From a checkpoint of a small CTC image transcriber.
Training: soap at rate 0.0025, batches of 256.
Data: trained on seven-segment displays showing three digits, 195000 training examples, 20.1 epochs.
Rows from block 7 of a small CTC image transcriber, named by matrix and row number. Rows with one number belong to one neuron. Each number is 500 + 50 x the weight over its row's rms, rounded and kept within 0 to 999. All counts start at 0. Numbers have three digits each.
After each neuron's rows are labels from the 100 images, of 14848, where the neuron reaches its highest value: "colour at peak" is the nearest of a few named colours to the mean colour under the peak; "strongest on" is what is common among them. Only what is clearly more common there than usual is listed. The data: seven-segment displays showing three digits.
# fc1: MLP up (model.blocks.7.mlp.fc1.weight, 1536x384), inputs 288-383
# fc2: MLP down (model.blocks.7.mlp.fc2.weight, 384x1536, transposed), outputs 288-383

fc1.361:535479502491382553489565451577491514460505473413549411439477519427559480492479623529526444499490524521533534498580522443501459446538513493519641500492537543425540371435484456492447516557480430486433431527502545474498504514587503471564484414461455495465502498461485517570534530498505425582
fc2.361:526454476435460478479443437494490452521561602532472432609443406488503576511470507480450534567500501511457519501495477630563573498504482517430505539509497583504459488537468554381536540569465544501477332505546440481496498596407465475525462531470530397447501410514554546496488529522413495502
colour at peak: blue
strongest on: the digit 8; second digit: 8; first digit: 8; third digit: 8

fc1.346:511510559473617504507513498491543514439505322695506506507492505483464420544549627417500515441550509476529478509567418405575503433494508550479510473610509527500487446457508648479477470443496483446489502439497497512521613551500568542413498428494464591506453484633490502518478392546534467511
fc2.346:483442556453512436486472467517507437527573524496494500456504421476468382544516439464475488524479578533527509532518622460533535587478435478509521445611517480475573495500556465480454570535468516597499441440453450449489480523481456413534465488510539468497421631457500460499537506465545448530
colour at peak: grey
strongest on: the digit 4; dark on pale; first digit: 4; third digit: 4

fc1.636:484488388522548530411462468586582520457542521506464516499486531489521492460494440511450500522531468472586461436270548526448498582562446511513490491524534434496478516471528496507480488477448449477553403541532596491395468519570523453438491564546478555480516507389454534474529432458545533496
fc2.636:380499476482477543455572447470507526537517482535513548573473515495459508572579525535414451531493484549459479544530515454571593571492490397458492528414464488529577524424500419470563591474486507434471479487505502546633524517554496536430540481403458567543469516527450474426483484552529514536
colour at peak: black
strongest on: decimal point

fc1.84:521548497444535415467544479516466533502535426426452509596485473610580558467594472502468529526499522445510519508478608453511476469536442406503481472519578488500503409499399354483378424413508550535459562481483510519544513489521495516453626535439537467407453613498476505541535484582609489484
fc2.84:405460562512519382474630434423417486490517465507481500479550499547473475526580497499486500522500495393488460583536491475540517512526483527502576456472421553494466484648349442468524576530536526464537535464593467488498436548473492472512475501512561478527576587505466501479460488509533438484
colour at peak: black
strongest on: the digit 2

fc1.598:480418503596499462340500563472455525541464495507568494609409485450552458564440492527558521500533456497554487488466552463463469442422532533600503537543464473498440286471504535528566467528500548497490580524471545510520412554464514508543503474529411496490463534410558557567431479443593479479
fc2.598:599466514482528480564452460545476539565522626479420529540466434500482470566502561458406476490554552488484491399502571500522476531450499509462510569514457521463500445402467517526568552506451549476478454556558482513481379552511434528527535446481408512641457514502544617518536489420465514422
colour at peak: blue
strongest on: the digit 9; first digit: 9; second digit: 9

fc1.173:514497551495475506591423490446544494432506564516509465384502493511511527541501464411546511515484500570589502534455523512457447502507516330514462524489528423550492560410438465456505508500582464541491563458494514505544494456465539486526486522454527516556508439552502485471637531541498490548
fc2.173:547569506560495493490588506470502461510597622495517531439430564515501500588477508476548411508521445491441534529455511527489467467490501580507504486488504500523433498458474510519565490589506429429535496503536473468466361600507489512463559524477462405505594486508500573448526545476523439435
colour at peak: black
strongest on: the digit 1; second digit: 1; third digit: 1

fc1.257:506509537426632470477435484487534517517398477496444492478487468471669448530467509468548486490501508483516551493508560494502481576516449411456553444479476531502612524512527481447491445530475520502480521447469482468494469569479560634444555501521576492494466550512575556487497505514556530490
fc2.257:439533477541482451501506441480499479412534518511408471511554491502490487543501572537505442566463562479382483500405504515553445570509517550499505451496477495464386513507512515480515626460547545429572487478494487535498455476503406401489404536494491476543418486457434541536511494600593434441
colour at peak: pink
strongest on: the digit 6; white glow; first digit: 6; second digit: 6

fc1.211:370465487589431581482624442422411614528545521451570484456441538512494401491521483504533513562485435533514482474549544508496474507459613505506481418435499500578457491525423468471463506418494494512520560477456481407433458571554455558451452528574445452501493516445411585568522502526546521434
fc2.211:526501518531500387538557527456500494617450537525427477610524330535500505545500556496502476419500486460483512475520610509549523483569509411481519472470500522492453618496581518434437491512360610497580456562477467515432459457522491471475496515485508472478441523515572550492593521515454514479
colour at peak: blue
strongest on: the digit 3; second digit: 3; first digit: 3; third digit: 3

fc1.627:607417441518526434456491519504415448529500463566502475498506515522475476573512637539514554511500574499437515498551499542498599480406548579498458529494537470476501452490517492479454489510485417489536427488546469531520510520612525502423557515497451539565451494530445489497433578566554487533
fc2.627:492527474507550525535510499518580481440478529494543553514583446593489503484627471387461528515503496473531451500512569486506499495503477554548365524573542479433475540542432516468466388490520537538543468488438501494493516513538521533420527527458516415401542495457478482514501541559538411381
colour at peak: grey
strongest on: dark on pale

fc1.42:496506506440449476506544479502576529506566418503496427491535469540523514553461482413488513476501477524520508455581521500452498465555468503459533503502459532420589525500581543488421527446520412508509487493452493566510504453422564517539520458520444555498289560515389504457526484487492509475
fc2.42:494467474465564428529494516534511463521551514452422566511398423452497313502450525439438474518486559454514504527488567507583547518497447455521510529511515495522505507507566459578515530495389511545385500421500454439522502520382512456505532447506498475543360539500522482527487477499505506511
colour at peak: grey
strongest on: the digit 4; dark on pale; second digit: 4; first digit: 4

fc1.510:479561516484493579504523379510487429409541485521506529499530481510482434473439558548488506520476502463560506500511511500533504526453481423541491522454493536485478512500480505534478505397486553559491529500603502533397508525486470485521521426510532465493496583448477470529487512457564541495
fc2.510:457448571523463501518498476467448445592498573563521589601532506504505500520454515518529491554507480373483539444426535567460500483572590503470469430536506519546416502578495546521456544466502446601510463507499596496513491488487482429518501492537453402488498575512470505566500490499469481462
colour at peak: blue
strongest on: the digit 3; third digit: 3; first digit: 3; second digit: 3

fc1.524:476546514547449414457515600483517503478490552490597550470545564520514478492537548570493462502489502466511418511512474535532569480552462483519507492466557521452501586473590595486484509471523517493539491535524386549486514398562478488459408533483528488458653563547498490496373554651345509507
fc2.524:547448487489506547498582505536543474534568519505544464410575435488571480450476433500482492524488467605533528476503497488494432571461514516549395458486477451581532542648507578477562527652451470513492469418506518495473501669421528369536532479514386457425519499522502480590482525550478490524
colour at peak: green
strongest on: the digit 5; first digit: 5; second digit: 5; third digit: 5

fc1.709:496583521458505400467533493495525507456474463514482523435477546480362431480619481494532570503583491472548508560420357514500566528573493530537492505522439537441567492541450430513502494556539545498481517479473488533413526504579577501532505529563488423494519396485528539552393497527517388565
fc2.709:504409513508573365528518513452444439613508491445508444603490446489538465457531502564422529445482549524493503426450500459419543545565567432520494477464464535395464532543543552432549504501423506463500486442547490471596487542471501485569436502510558513526473555552504500547480570467448469516
colour at peak: black
strongest on: decimal point; the digit 7; third digit: 7; first digit: 7

fc1.736:509497580509566528464404500496502475552558472452452474511430501530536526528436487538531423461537475480552546488543506434428499487557491447548528502509538527423555476502474451395435474547444537534555585501455537504526525613506600546488535576505527453500466531555623447446533411497524488533
fc2.736:530458472482468482601490488470438526369496515469391458487499470541493467548517499584527479434432466489496402472498560531610502527549530500484485527510531516499392555528615521511557674484562596435516523428494522522491511494510398470455481575485589424455525393470448504536492557508547454427
colour at peak: pink
strongest on: the digit 6; white glow; first digit: 6; second digit: 6

fc1.579:550524448502478531429519522505608572498483452549594444487451474482555461509466533603591500499367555558585538429516453523550460491561502570495452501487599436516466621536592498514374512513512556511496493486486495516521498514507493472557489421558446472522458543529576429491546459509497503500
fc2.579:495525549509481487565559550556467562545530492462500461530557482465453607478513466514499494545506442511490609537539461488468512493542497450494437435435526513489464440477540456495478539495495543493510515501393581626515524531508476491503514506447469655526383522464550548506568532566458484480
colour at peak: brown
strongest on: the digit 5; second digit: 5; third digit: 5

fc1.613:545453525502389403470542554502506513486469485446609542426517498504481502471565486545515481483476499350517478603493512538505534534624469524461454499556558554509544572471624517432414523515529455505506541544491508567521549396578471535487434508532477499404549523472491437505424530542393500451
fc2.613:503466485496581491510537500496517446575517528488533450439553421483585498457479469491500493535439476614499556479546551446534486568508539545598382457496463454540507531652471516443512521611485472459458491437488487491473489558466494413538508460561408402577574503494480571562472435555473520557
colour at peak: grey
strongest on: dark on pale; the digit 4; third digit: 4; second digit: 4

fc1.437:489499474470487494493524439523522429505505522469588541478536560474416556559481400405465488592522537663421536598568516462564557500370505501477509479509499504488435478492459500494490558458439526548466492483460422446490510392482476490496500614515547469496437397625374483503438503423551488508
fc2.437:492492609429545433453505503431552474497548502448401428546498486491498532475557625539458601467501472498451522537480559518525577508532461547529583525506450493558467500487475432502479480507478479486562469494563534418520505494459433473529513542383519518413531530501570484440479571432498483483
colour at peak: blue
strongest on: the digit 8; third digit: 8; second digit: 8; first digit: 8

fc1.483:457489540527465481552465363503514490469488527426491547499523556432507454475501603492485544495485453509479507495428501483497420491529475415445470451428504493523482520361462466520594475497485445525473519539433496510449504492484462668511506522514576493485409482500464515503536580520547491557
fc2.483:507572533552445449441535529377485480553489555496569504503424419481500459651480565468501459443462473456466608492497525459397489558525505590502524447495458449522456505414482527484477467609521504479594514450604575503485485582500452469528511598496498456429619465556451461464504504483420431491
colour at peak: black
strongest on: decimal point; the digit 7; the digit 1; second digit: 7

fc1.76:470623519492467477663527506355447493446484440538494476568560460503539493491508506391571499476462446426466544517544493472459509449526531493399547478541547563484465458523499517538525436474466497506509501492577422597532542555381503531581494522457489439603495546585602390510546563498433564562
fc2.76:544502485467536485516388484488450527485507496506547496474454561594499425510508515487575497523516545481493500527401503436503502432484497542504561429480642512458515466573418467512480470542497551570503530510526414484498387478454516522464568602488387594462500427449475481528507502491491452502
colour at peak: brown
strongest on: the digit 2; red glow; second digit: 2; third digit: 2

fc1.568:537430465505443630503364572355499500513455386515498443490538501525544486474443392497508502466473548468519481620474559502484516429435474528545534556520493393502483539494384540477449482515504449467534599490543440452448535483493506451462503496430500587545479557578572539521578354500686506356
fc2.568:496585511450518449472536452448437470537564489546466409489517495466467593389547473480523438567558404485566490471444594428574504578475481517515569513553520478501504497494532492478478484491478500515557534482509445501508542483539582507505476485502474450339499495396562534509567498447569531479
colour at peak: black
strongest on: the digit 1; first digit: 1; second digit: 1

fc1.5:438513524446531595578555533446372496500534526560414405496483497478509475507521504482461591530475485548474497564501404487523458602517478538538480500491447397611485544479490557500511438536443513447513488490640484641551601496601445411509413570435560477486495461525555463474508501443499509465
fc2.5:483492567466498484474499531449439521558459539547489486508479529535523497444542476502499434444465419535471444513583433505473416558465489510586611500483545467501508485541406449460519499563521486412531449507460505583476500557420471502479408621501598404547470622455470497561529506452497540427
colour at peak: brown
strongest on: the digit 4; the digit 8; white glow; third digit: 4

fc1.462:480576500432467558483477578466430489442553403494481375493529474512460570365596503509467561476480550454613543480418468494579528505438507509474569454562509491517497521576509500492498467571580504437503498519609424562446591466531454396466491430515546508509398449544499393542567581446628481485
fc2.462:487465478519446472392437527447371522454552490592496526532506535470505514434522429521472420553487410489469433498405492542549452550515462484543529526568514464478544475485491519531471452502486562528506522484462484528460538530500521378510475506459570384387500539481454448558488527556450506591
colour at peak: green
strongest on: the digit 1; second digit: 1; third digit: 1; first digit: 1

fc1.138:553473496497393448504488459493539500497569484520497475525554472461535549631485495421475523506445481485582488488580495466442485525527467418502494498441427539500551562513490508483491499477360509544528581484530494530493412555473528537552502490645498503506438518568427556497543454559525487456
fc2.138:465529521477616510549553573496568483518606465494476594412464413452527482640488461566445430454533500467576510533505542392547567548462514507493499550503474490573511540532476483492546531577429557519412531537516402430513510523482534528471534494479506460424476506513479471512479482538550476465
colour at peak: black
strongest on: the digit 1; second digit: 1; third digit: 1; first digit: 1